{
  "dataset": "larger renderings of crowded toy scenes",
  "train_examples": 45211,
  "image_size": 48,
  "horizontal_flip": false,
  "translate": 0.12,
  "norm": "groupnorm",
  "widths": [64, 128, 256],
  "block": "basic",
  "init": "kaiming_normal",
  "optimizer": "muon",
  "max_steps": 14000,
  "lr_schedule": "constant",
  "warmup_steps": 420
}
Rows from block 6 of a small segmentation model, named by matrix and row number. Each number is 128 + 24 x the weight over its row's rms, rounded and kept within 0 to 255. All counts start at 0.
Before each channel's rows are labels from the 100 images, of 14848, where the channel reaches its highest value: "peak on" is the class under the peak; "top examples" is what is common among them. Only what is clearly more common there than usual is listed. The data: larger renderings of crowded toy scenes. In brackets: how many of the 100, against the usual share in percent.
# convs0: first 3x3 conv (model.decb.0.0.convs.0.weight, 128x256x3x3, each kernel summed), inputs 128-255

peak on: mushroom (72 vs 0.6)
top examples: mushroom (75 vs 12.8); largest object: mushroom (50 vs 5.6)
convs0.114 [116  74 110 100 119 133 151 161 127  93 146 110 171 168  86 145 145 105 103 129 141 148 106 117  98 115 160 129  91 116 148 137 136  49 135 118 122 162 108 115  51 175 108 144 140 118 196 139 159 181 134 130 188 123 155 146 153  78 121 117 159 120 135  98 181  99  77  96 102 160 117 123  95 199 133  98 142 155 126 162 134 178 168  80 136 149 141 151 168 147 130 134 131 154  90 161 104 151 100  76 110 145 172  78 160 148 133 145 141  94 131 121 201 106 132 126 141 156  85 117  72 211 118  71 122 150 173  68]

peak on: arch (39 vs 0.6)
top examples: arch (42 vs 12.4); count: two (41 vs 19.9); largest object: arch (25 vs 5.1)
convs0.14 [118 104  83  73  95  85 119 160 122  96 163 161  96  95 131 102  82 133 150 102 157 186 138 142 115 113 143 134 115 102 164 119 149  90 141 129 101  91 122 127  82 112 101 122 132 126 118 171  99 151 164  98 127 122  92 129 145 121 141  97  85 154 116  92 153 138 123 126 129 142 133 150 114 117 161 117 172 124 134  98 138  87 160 150 111 138  94 139 126 118  82 114 138 129 105 127 101 145 109  97 139 150 138  97 114 114 127 141 149 144 103 133 170 161 170 100 123 146 126  93  91 156 143 148 131 179 112 123]

peak on: robot (40 vs 0.4)
top examples: robot (48 vs 12.2); candle (31 vs 12.7)
convs0.88 [ 62 115 117 114 149 135 189 121  77 154 125 127 130  79 138 128 100 116 119 161 121 130  98 106  99 149 174 128 167 100  83 105 126 112 125 196 112  99 136 103  96  99  89 145 129 121 160 136  81 134 134 111 125 122  89 130  91 126 119 109 107 147 113 150  87 134 123 127 138  98 131 100 144  93 102 135  88 139 128  90 139 108 128 114  98 124 115 155 100 123  79 107 101 134 137 142 159  84  98  90 189  97 188  97 101 161 128  90  77  97 104  97  66 137 134 174 125 170 154 147 107 160 140 134 106 124 171  82]

peak on: boat (29 vs 0.3)
top examples: boat (53 vs 12.7); ladder (36 vs 12.4)
convs0.107 [103  94 115  52 128  92 161 130  88 111 186 145 154 111 104 163 138  85 147  94  83 115 143 103 139 138  71  89  66 130 115 135  97  66 133 122 121 109 143 142 109 132 154 156 159 135 126 164  68 210 171 163 106 133 113 171 135 123 112 127  84 109 101 184 106  98 115 115 160 163  97 116 142  88 137 154  94  75 103 114 194  93 125  78 148  98 118 133  77 122 156 135 130 150  68 132 103 113 138  81 160 117 151  89 118 175 119 121  87 115 127 129  83 129 126 215  97 105 136  80 122 121  96 118  79 126 168 130]

peak on: arch (54 vs 0.6)
top examples: arch (57 vs 12.4); largest object: arch (34 vs 5.1)
convs0.1 [102 140 147 132 183 141 155 147 154  91 139 178  35  93 122 146 132 134  90 110 117 115 119 166  88 142 137 124 112 130 104  70  95 110 106 163 107 119 109 107  80 132  86 119 116 164 193 167 105 129 139 117 115 152 157 141 113 153 125 120 101 119  79 160  87  92 147 113 160 130 138 114 145 105 173 159  96 122 125 157 143 127 144  90 144 113  87 100 113 103 141 118 116 138 117 149 106  99 121 122 116 141 126  78 151 106  74 134 135  80 156  88 131 121 107 117 180 155 124 117 157 120  98 125 137  79 176  81]

peak on: mushroom (37 vs 0.6); lamp (29 vs 0.4)
top examples: mushroom (41 vs 12.8); lamp (36 vs 12.4); largest object: mushroom (32 vs 5.6); largest object: lamp (26 vs 3.7)
convs0.77 [146 103 104  96 130 149 129 142 136  57 155 153 134 172 104 105 139 122  99 136 123 145  59 126 148 167 210 161 128 156 130 129 124 136  92 134 122 121 124 127 131 141 114 108  99 114 143 108 132  83 121  98 149 138  82 169 144 110 139 134 156 131 114 136 142 108 129 101 150 112 124 121 167 137 148 123 183  94  84 140 111 147 156 161 108 178 118 135 131 133 132 120 113 111 130  95 152 152 105 108  87 165 140  71 225 105 125 135 139 127 155 130 126 104 147 149 122 116 109 135 190 162 141 146 126 141 122 126]

peak on: umbrella (35 vs 0.5)
top examples: umbrella (53 vs 12.5); largest object: umbrella (32 vs 4.2)
convs0.94 [117 113 101 126  82 149 130 121 119  89 133 130 127 120 105 150 169 111 132  85  95 126  53 109  79 144  83 111 118 112 163 160 128 143 126 164 128 149 195 164 121 142 134 198 114 141  63 105 116 133 124 142 114 131 107 138 156 148 147 144 140 176 135 120 140 144 168 140 130 117 116 177 132 116 122 102 129 153 160 119 105 124  97  81 132  67 159 174  95 100 127 149 138 108  45 166 139 141 139 129 111 136 149 149 143  96 132  93 153 102 165 145 152 154 142 168 124 125  79 107 121 193 179 129  92 174 169 137]

peak on: mushroom (25 vs 0.6)
top examples: mushroom (35 vs 12.8)
convs0.108 [106 103  92 107 129 110 120 151  85 138 140 127 137 125  61 149 130 145 149 111  82 121 205 141 129 149 128 140 179 113 136 141 157  30 125 162  86 165  37 153 110 128 131 177 101 120 175 170  67 145 104  89 123 148 132 115 137 124 117 117 148  56 132 148 138  86 127  99 142 118  80  78 144 143  91 120 120 145 136 123  93 151 117  99 134 106  99 151 120 150 118 119 163 113  91 173 114  98 144  55  99 138 107 138 121 187 131 142 135 144 135 100 153  72 137 149 128 124 124 106 156 125 108  71 142 109 137  86]

peak on: mushroom (43 vs 0.6)
top examples: mushroom (52 vs 12.8); largest object: mushroom (40 vs 5.6)
convs0.49 [168 149 173 152 109 155 128 121 127 125  74 144  83 132 116 125 131 126 112  89 172  69 148  91 141 119 142 185 123 153 111  96 104 118 138 143  84  79  83 125 106 151  88 138  99 118 130 111 132 130 123 110 180 113  16 159 206 105 107 140 133 141  92 150 125  85  96 150 136 134  96  94  91  90 100 122 126 109 104 118  92 155 115 120 119 126 124 129 153 184 112 106 148  89 139  75  95 143 145 103  57 119 148 102 165 108 131 124 102 118 138 138 159 132 125 104 120 121 115 149 128 162 170 123 104  94 108 179]